{
  "model": "image denoising model",
  "dataset": "dead-leaves pictures: piles of overlapping shapes",
  "train_examples": 36250,
  "image_size": 48,
  "crop_scale_min": 1,
  "horizontal_flip": true,
  "translate": 0.06,
  "task": "denoising",
  "loss": "l1",
  "noise_std": 0.4,
  "arch": "unet",
  "norm": "batchnorm",
  "hidden_act": "silu",
  "channel_attention": "se",
  "pixel_unshuffle": 2,
  "widths": [96, 96, 192, 384],
  "blocks_per_level": 2,
  "block": "basic",
  "attention": false,
  "upsampling": "nearest_conv",
  "init": "torch_default",
  "residual_init": "none",
  "optimizer": "soap",
  "beta2": 0.95,
  "learning_rate": 0.001,
  "beta1": 0.95,
  "shampoo_beta": 0.95,
  "eps": 1e-08,
  "precondition_frequency": 25,
  "max_precond_dim": 1024,
  "merge_dims": false,
  "one_sided": true,
  "adamw_lr_other_params": 0.00079,
  "max_grad_norm": 5.0,
  "max_steps": 9800,
  "batch_size": 256,
  "epochs": 69.2,
  "lr_schedule": "linear",
  "final_lr_fraction": 0,
  "warmup_steps": 1960,
  "weight_decay": 0.1,
  "adamw_weight_decay_other_params": 0
}
Rows from block 6 of a small image denoising model, named by matrix and row number. Rows with one number belong to one channel. Each number is 500 + 25 x the weight over its row's rms, rounded and kept within 0 to 999. All counts start at 0. Numbers have three digits each.
After each channel's rows are labels from the 100 images, of 14848, where the channel reaches its highest value: "strongest on" is what is common among them. Only what is clearly more common there than usual is listed. The data: dead-leaves pictures: piles of overlapping shapes.
# convs0: first 3x3 conv (model.mid.0.convs.0.weight, 384x384x3x3, each kernel summed), inputs 0-95
# convs1: second 3x3 conv (model.mid.0.convs.1.weight, 384x384x3x3, transposed, each kernel summed), outputs 0-95

convs0.334:511492466525511492489488505483553487538518517543520535526500476509508509497484483529561515539504515517524514519551479480464470511496487477496486494487514493459497492528512478515521504531499513525525496481497500480515499481511527540522456484500528478513445504534520486481484499520479524506
convs1.334:511491482456496526493505527485487500452462482488524536518458486495474489525491465478513507469566479494458481511497519517537488519505584503458494485506478507504462496504453527514494523517488477513490522528494478497523497460471515498545479512493485507475549530498526507520472490505507499480
strongest on: vivid; pastel

convs0.100:488517513547486502566506521498503519510518514500497548532508493512534549518496489493515570529489500521518504483491485512531557509526542514474522529481531482538509561491464525525505519509522521531524517520495505532469498524497511548512521513524482515547521510518533550466522502492520507539
convs1.100:514513495468489495523500522529463522489488448486536506524495461501522494506477515514471494499541510468498507504530529468489501500509555522470490490535492537466518466523508555481472531528462482541484528507546456499478468461477520485511478488518522561501506484458519535542503478478541481503
strongest on: vivid

convs0.232:508527518498467523494500528489501520481508508528548508495518493512478513475470541557482477461504538496512533480464512489476489521470468483483540503540476498508514494490543491490525501491514490483480513497516517499475500515533460544481479464493481489491477518521473510491494527516495487477
convs1.232:505477528518495525476510481534485529491478484461482514548513490485466528539485483489523463501528556497461449464508490515518508463506512519475474474457495518498482503473472513495529538469474520508509509488528478499564503511528503529509513515523475491464531523496519488533492522487490500502
strongest on: pastel

convs0.1:482469498487467484487489456512465466503475469490464460467479492509532479532536494517488455529517486523477486496542502478484482509479490476493473496492470475460457508527472472511515500513523463495468490516498478512507478451493484471450471454482504482480494482546474457474471481490458519449
convs1.1:538515535487520510540498509528490519488475513482493488463514564504525528517481527514503496482513534526508504507496496515538492563489504446512461513463542520537489526486533497498535533512514520507520540483500523542572564495505541530532518510491498506517518519464509535508507543512501527586
strongest on: warm; pastel

convs0.174:545486529479548498466492509506526523528501521516505520530548495500483520528535527523508505501463514470525524554500537518514502486471488525508490548530515519538509529515497532485510513471556540510519536483546511494524484532501511521486494486493517512479453515549498485496547530512496513471
convs1.174:492494494494493502491482502492511437471478443465508517501520475528469491517458486490492509521484471501497536514545526493521493498481530466474527500515475505443482465475465514486482522524483496507457483518526460522514508504460495518529476467500495457515478460482516511559471489511480466549
strongest on: pastel

convs0.176:491514498491478473441459458503450444506486480527505519502468504464498470502492472478489476482504456503450504489490497471479454523467445498515480503477506495462510478514494446496479478533494471504471481506477486508478481489510494475495478460480516503491474512495454488495479499486478466455
convs1.176:504517490509513510533503519527504510499495511512504478490484562520527544503504522486489509496505525516497501506482487504515490519498507444503475517500542517528479521480511532492550544554502522506531533488485567527538517528482520522519504518513505508511519512484543536521494531535509534578
strongest on: warm

convs0.153:462486493525487480489454484503495503505498470462491492488448495458483505512519492502475491557549481488500483472503516486466510487512466505482517503481511488502482524501478535516487476468506469503481513513493467507488486507498459459507466509492479502510496473529459475474458464479486503447
convs1.153:529533527519504507522550481519500510508504540503475524485533551489465496491471523532472479488501560522505513521516498517530494524485531472508469508517534528533457520471512519483510555551515493481517495499514548532554523523496505502511511534492492500500516499466511534548460530513479507582
strongest on: shaded; warm

convs0.47:510494543478423475518524511509505477481499570548515476489513499474454497489482503541540498488506480481544550530498534498522499485473498487547544487496460546509513507502504471490522496548467520490504543553560494510506513459488482481498534527504516527491521510469517543522506524541526517502
convs1.47:523468512535517487478494476511479483492501515511512504540490544496464521493442478481510497507545497516450495510495486508540481476531534514469470508443518504519501487484452504522512526519489499495464548511506509468509472500531495523500506485507462494468521512520511514520524494502484512499
strongest on: pastel; vivid

convs0.35:509491525464500498493499485513492505487471465520544540490484503483487463546516479493491464531507484505473493508526491480483504476486479526487488506460506525504515506487518487532453486505467518509476509523516481519516485468485505472508514494466521501483504475528480493488515475523485519471
convs1.35:538490498522461467504518489487472477484522502511516508501560535520469508483441532517540504499561553535495468542486513497521545475510499563487486520445501504538504486521477524519515537553459488476483515544535508480526523519519490518501532493467481561453484505469473530500491467504494464508
strongest on: pastel

convs0.268:477516476507550481494488515492504520511550491492519531507492458485470529490519499489516505488536468500504534486474471529488536475546492544496515476481522469491521487510493517477485545462483503520519497543468492476501455548507520497508502516543502507464514481500486509474534465505524485511
convs1.268:501478511505481509476490526501527454492507490499512546512486513478482507517479468479523522499550464461467519557542494495535505456478500513522498533551474526479465501487518520461487492516538521517486452553544490507524470502471469468474496478488514527508509489527534484554487483517492491513
strongest on: shaded; vivid

convs0.122:487513486482485496456461450514444472527488450509498499460477490494518468548510466486486460504525468488485481497509491470474475493514478510486494503480471496450495529517500503503494490550506452513448477516487457520490501474490476470468465502477510508476527490535471507482472489507462513447
convs1.122:493505481492512495506490484498501496491477495512482478468469572538497552515508529503541479498504534507481494512463494493525517527482532485500479546459534522531473509469511528500541524511495524486526528518518555539547529523494532523498513520480511499482523518506531543528499538533502527575
strongest on: warm

convs0.66:479511475445479474471448476497479515538522429539503554486507448502545497495523479491466477482534484491495526535502517491493516509512478503493525512494459526501487501506513497498486555561513480493514468542506435513511471527497509476428463469474499510513494465527496494511503496515494505487
convs1.66:519512496508488479484544500495486460496484495539512517501547501472484480514482473516530494511572511500466438475542485513507501498475573466477460522477527524500483533503487502486511491539515502513477515482510523536557502511454496475480494528503488491478533520542567506534475552486536515541
strongest on: cool; pastel

convs0.33:465491497485486456480467477512456499517481478474487477471476474479481504521528478475498488492498494484480486470502459505477485473492457497509486465483488469473499510503484489500474504477505465473481451488493463485490461506499455478479472463468496481498499457535475478470463439476486520471
convs1.33:532528498526508510530521496497503504497473512519502514472533543517472505503479501514487475503510533528491485519499505502531506507514508472515497516475535536525497518505533506478527510519526510483498504505515540542546542519477498525501508524505486495484510540484531507541474550504502511617
strongest on: warm; textured

convs0.110:493504482515510540523494504542478520569508524499457486517490503513540485551521502511478512533524539507537472507565516483488530527516515432486513550500493470521477522507475512549556522508537490520519513547519497497506516506494536522477493512497472488508521527543507500470499517491500550521
convs1.110:484531530480522484525473509511485528499482441476471483497512482466527489526499494499492485487561496474508503500507499494552512528516551447451473495505474492492468532473489500519512531481510478528522552463485478493497513484493518542531481499518464480518556540459507493517494536480513525519
strongest on: pastel

convs0.337:466501470522476508539488511528491498551501497460482482507486521491526508581535447490499524528522521526517448499541470509465511515508489518456457500480505479479470518506475524526498517500520508524515473541473500484462489499468503520508496472510520469529505517528505496460471483474500555526
convs1.337:534485525496485503502468488532472476483526464517505490479527511478491508514496518488517465465503517529502503537506513477567489518521584519529441525536503538517477475484492503476546511522483498526499560491525486534506532482485518516488473462466525497531541519482487521532491488506478509522
strongest on: warm; pastel

convs0.339:496488499456493482451483465538453476535465473523458446492497500508518508519521496504509443513493503509501499516508504470500472497478484494546495518526459508491481506538510465489513489511504465463511510529517485508537507477512492480446458483446482489485504495543497478505479496516446489470
convs1.339:519523500505497519526523477496498516476459525500503565538537512461479492476463474499505501495542513543493488538518464507520499504458535476461511510512508524513474516459522507479507491531524475491469455490519499520559528481508490533515493519515480489472517497512557482570477524503458503555
strongest on: pastel

convs0.306:493464491470498460439490450531469445484500451490515520464495477475477517486460464458513469501472465506487519495502508489504509497497477491499508505505483516471491510504483489487498494507447471462463489486523480473522467492482485479476485457470468500483506468500460471504513488531487480466
convs1.306:518504483536494492480481490504499488479458482497481536500500527479511565504490502496502495503570525552481489501532468515532519509535528465488495513480498493497496507450495502546468538495523512479496500498511497489540499529455522519549490513483473508492549509507536494498461508501509521576
strongest on: pastel

convs0.134:519526506435478473442475475497480513513480469480538447492480463465472459511488458490497451482491485524505522497435494508524504494501503542566487495483456520520499492513497533508478476473476492462497521468510498473476504522496490475461498541503442533463496460495508475514527484504454442438
convs1.134:514530517494495493492496464479535507489509519512541532531533522467503483476474535518482518499545515510503541559506534499498510519502534521453509557505506487526494500483479496501499467561520478495502475554469514509523518492518492515500540523537511545463483514494519499519510528503499487543
strongest on: pastel

convs0.215:484499482517502479451453470485478463504489475484504493492482505469511503526494486506506490489522489496466495504491492501469485457513472525508475501478511516472518536505516487542507500491481462499473485555479474524490500455506463469473470466481506497510511487497486483495489493505482476454
convs1.215:523499492505482516522505494514506520485498529532496513500503561490499503482487524516507494491522542516508548516491522505521512503492522476500504537460532526516481520509497537502534508589518506491507516529524555531557532548486530522486533525506510485504512487503542500542473519508498501557
strongest on: warm

convs0.289:537500468513528525525526535513499539532488534488499532528497504518513518501512490510537528507516501535493501513496499528520543531523512488512470512520518503530511520496497537509490526506523535518515544493496550510518537510490529503533541529521466503491501534477527500500533528505514522524
convs1.289:522508489479494481497504514525505470521506480482542501492489479511505461515493510483528510501560481467472509530560541485538484483517535505496521479536490511485500484509483551505511506521459481534488507542517468480523462482463468458478469462511520512528488476513534523566499453498507471495
strongest on: pastel; vivid

convs0.170:458481485493500487480471440505470466529460472491479480478469492471537482529522473516463471545514484492476481493488485461483481507494490472451456487467503461454487504506480483534497520509552486476482499544489501517480490466477510480473483459471488476475511479515486455473478482458488518463
convs1.170:535519501512500515542516506524505511497500490482509489445509558507513520517472496528490502493523545533490491496494480487555509538512523449514456514469545536546499528489521546509537550540497502503511546507498531522581542510497508531534523495495475512502513506476501534543503561520511506563
strongest on: warm

convs0.157:531489523495498523472521474511512489553459521497537511502523497510533438543546520506500475536522543530516534512534497494494502525524498477555486525514499534505499491507526493504517483523539502506506515542518503527526497489528511510504491482453516514508510521514505442523534488531433539483
convs1.157:526510526492476498507529480497499516504509521500502492504554541493467503473467504504499498519516544525497464485495501524518534514476523518471490510446528525553513515495494516517511514513494488480495505509489521496556537535526518527518525528486488526446478520496514514543494508501508509542
strongest on: pastel

convs0.347:490485531466495487467465492498482494478462537477492483488513453486479438457510506478498474467474513463478506507491489458493475489449469518537509536497477478515495518487506477461470463507493475485468485514501463511524525463498517464468491491478436521486506475514463529496507485507469450451
convs1.347:502503494500515534535529504532481517525526512515511492525522508527496525532497515501519508504549486536504540491527477499514500490520540455439487509511513515488491522489501502486544565555487491502538488489497522521506504508530502505514514516529461474493505506497535528509507500519507536576
strongest on: pastel

convs0.279:549489515468495493488469479505498495492482523532515504522519491506500513504473492507526504499494504520528526535525524520535536526515540507509502552526505530531501481516537526520539516509496493492542528495536509517524504517527557491477501479501453499497468543492458483527519524543453499493
convs1.279:525513500496483517493496473518489506513500496505500524484524531530522489493499476480525509505542522478518536550517531519514492508490506485458510503490522504458502514475505527532485507518516497522475511541484502508522514530511517513495500512529497460476521483496529510546496535494490507548
strongest on: pastel

convs0.292:480509458462461494493508479515454498514521514504475388455459505509479518512513478493521483480464469482481494494540489481458489466461501489525466484510496502472469517531449474489514490501492497521495473531488501467527480506457455458448477509468477495462518460518475484505479468486475506491
convs1.292:518496506458502546480514471505530479476450518529458509504498510489459491482453483544525511482530503527503471547514535481518492521481570471470458524501497522486449505453499515504540503561496464472514469537504517513535505500452542523513514509513495484453514533506511506533447515475473495531
strongest on: warm

convs0.3:529495485507486545540519496507501539532496464520477509544516471521565488536537499512532515544517536523506482523566539476505521515528540489456469544502483481517488526518499547539542517537525511542522534506500522511523512483467527524486496508479498494528510511540517458481503536489508547492
convs1.3:498525497474502476518483542514482499524478443498489502510479500479492514523507471526457461483556486466505487542511476479538485519502529431430455513504477479488488500491490527498466548505508481515514544466496444491486468487489501517496465487506476480489531548491488479532514507506519533532
strongest on: pastel

convs0.126:517506491479522506449494458552506466475451521508546542463477495479491458506502461484504461502492484498494529521488503496490480517486466499529517451487494505447531449488503468451506462462518461448474513538496497467528496506482535488509510477462571503493499529516477505509525485546483485496
convs1.126:527479501490481511514524474488514502484476507508517494500509550516483519490461531494533488506539585547496480493487484497523503486484530506469472520442539513502506511474508560523503538507499505478492516530509545512576523522501506517532522511498507502452517520496532528512498509494508531522
strongest on: pastel

convs0.54:494494480499499472501490505482478476482494461470506506492476485485484493502507465473486467449495465501467484479485464505462484484467443534477492464452499481474528503481511449484485493498474473488478502516464479505478487465490436467509481476476513499486529479507492501475503458517473484474
convs1.54:505501483507480498509523472494511514483525501516527462494497537509499490472486550512524506499542535508501511514499515495503524496481524496529492517522525530522490512499514539497561483592491489484512518565503569519552520524492501513506501518515515495489490488498510497524501516518500506555
strongest on: textured; warm

convs0.355:473499490491524491494431448510444500509497450505491468470480429483505455507510479461473483474506494490519489503499491472484490479533433487514497473522462485443516495531484489473486518537492485487506458529491451476518479491493494461479489492498481486490502475546453499496489495507478508479
convs1.355:494467503467498511504487498520515498513498511518515488522494545565516524504496511502504489497532505520491511515481541505550531554496515469523506552510517535517496506507486520525539503504485516504503519511507554515509533508477514522545529507516517504479512518489549507532515562537512531561
strongest on: warm

convs0.329:517460544466454508508483510546483503552477528491513522522508523517500499514503524496541494496504516491513537506512522476529483500451510507533535544533517519529517520492497464522518487518516550448512513474552532502495511503571530504499508519492503519517534524565499507521534498498499486517
convs1.329:494487503510481504493497498516498457466511505518494518503502517518524512512539493493523528516556471484473528527602516492508483486488521469461523547514500506425474483478440519475490516562522482510490489526480470510521500458472487492478476469510516472481525466522542493568488473503481501536
strongest on: pastel

convs0.156:485505513522479471540553541470486511492502516495494499519495498494465507503462560501516541523506506497494469508497501542491514485504532495486487492480540459534489508509496542479492496475483534465520525501508511549497516526464494526495496487537518514481482492506532489511492490469508491505
convs1.156:516491485504461500480487518495472487500540500545497457510506506478523501515506501508503508522522483485513494535546514474511493481487502524476480525554507493472505508510481456510456534513476489521492492515543517502491471515478500473467491461487535535490486496545481535499517483488483512473
strongest on: vivid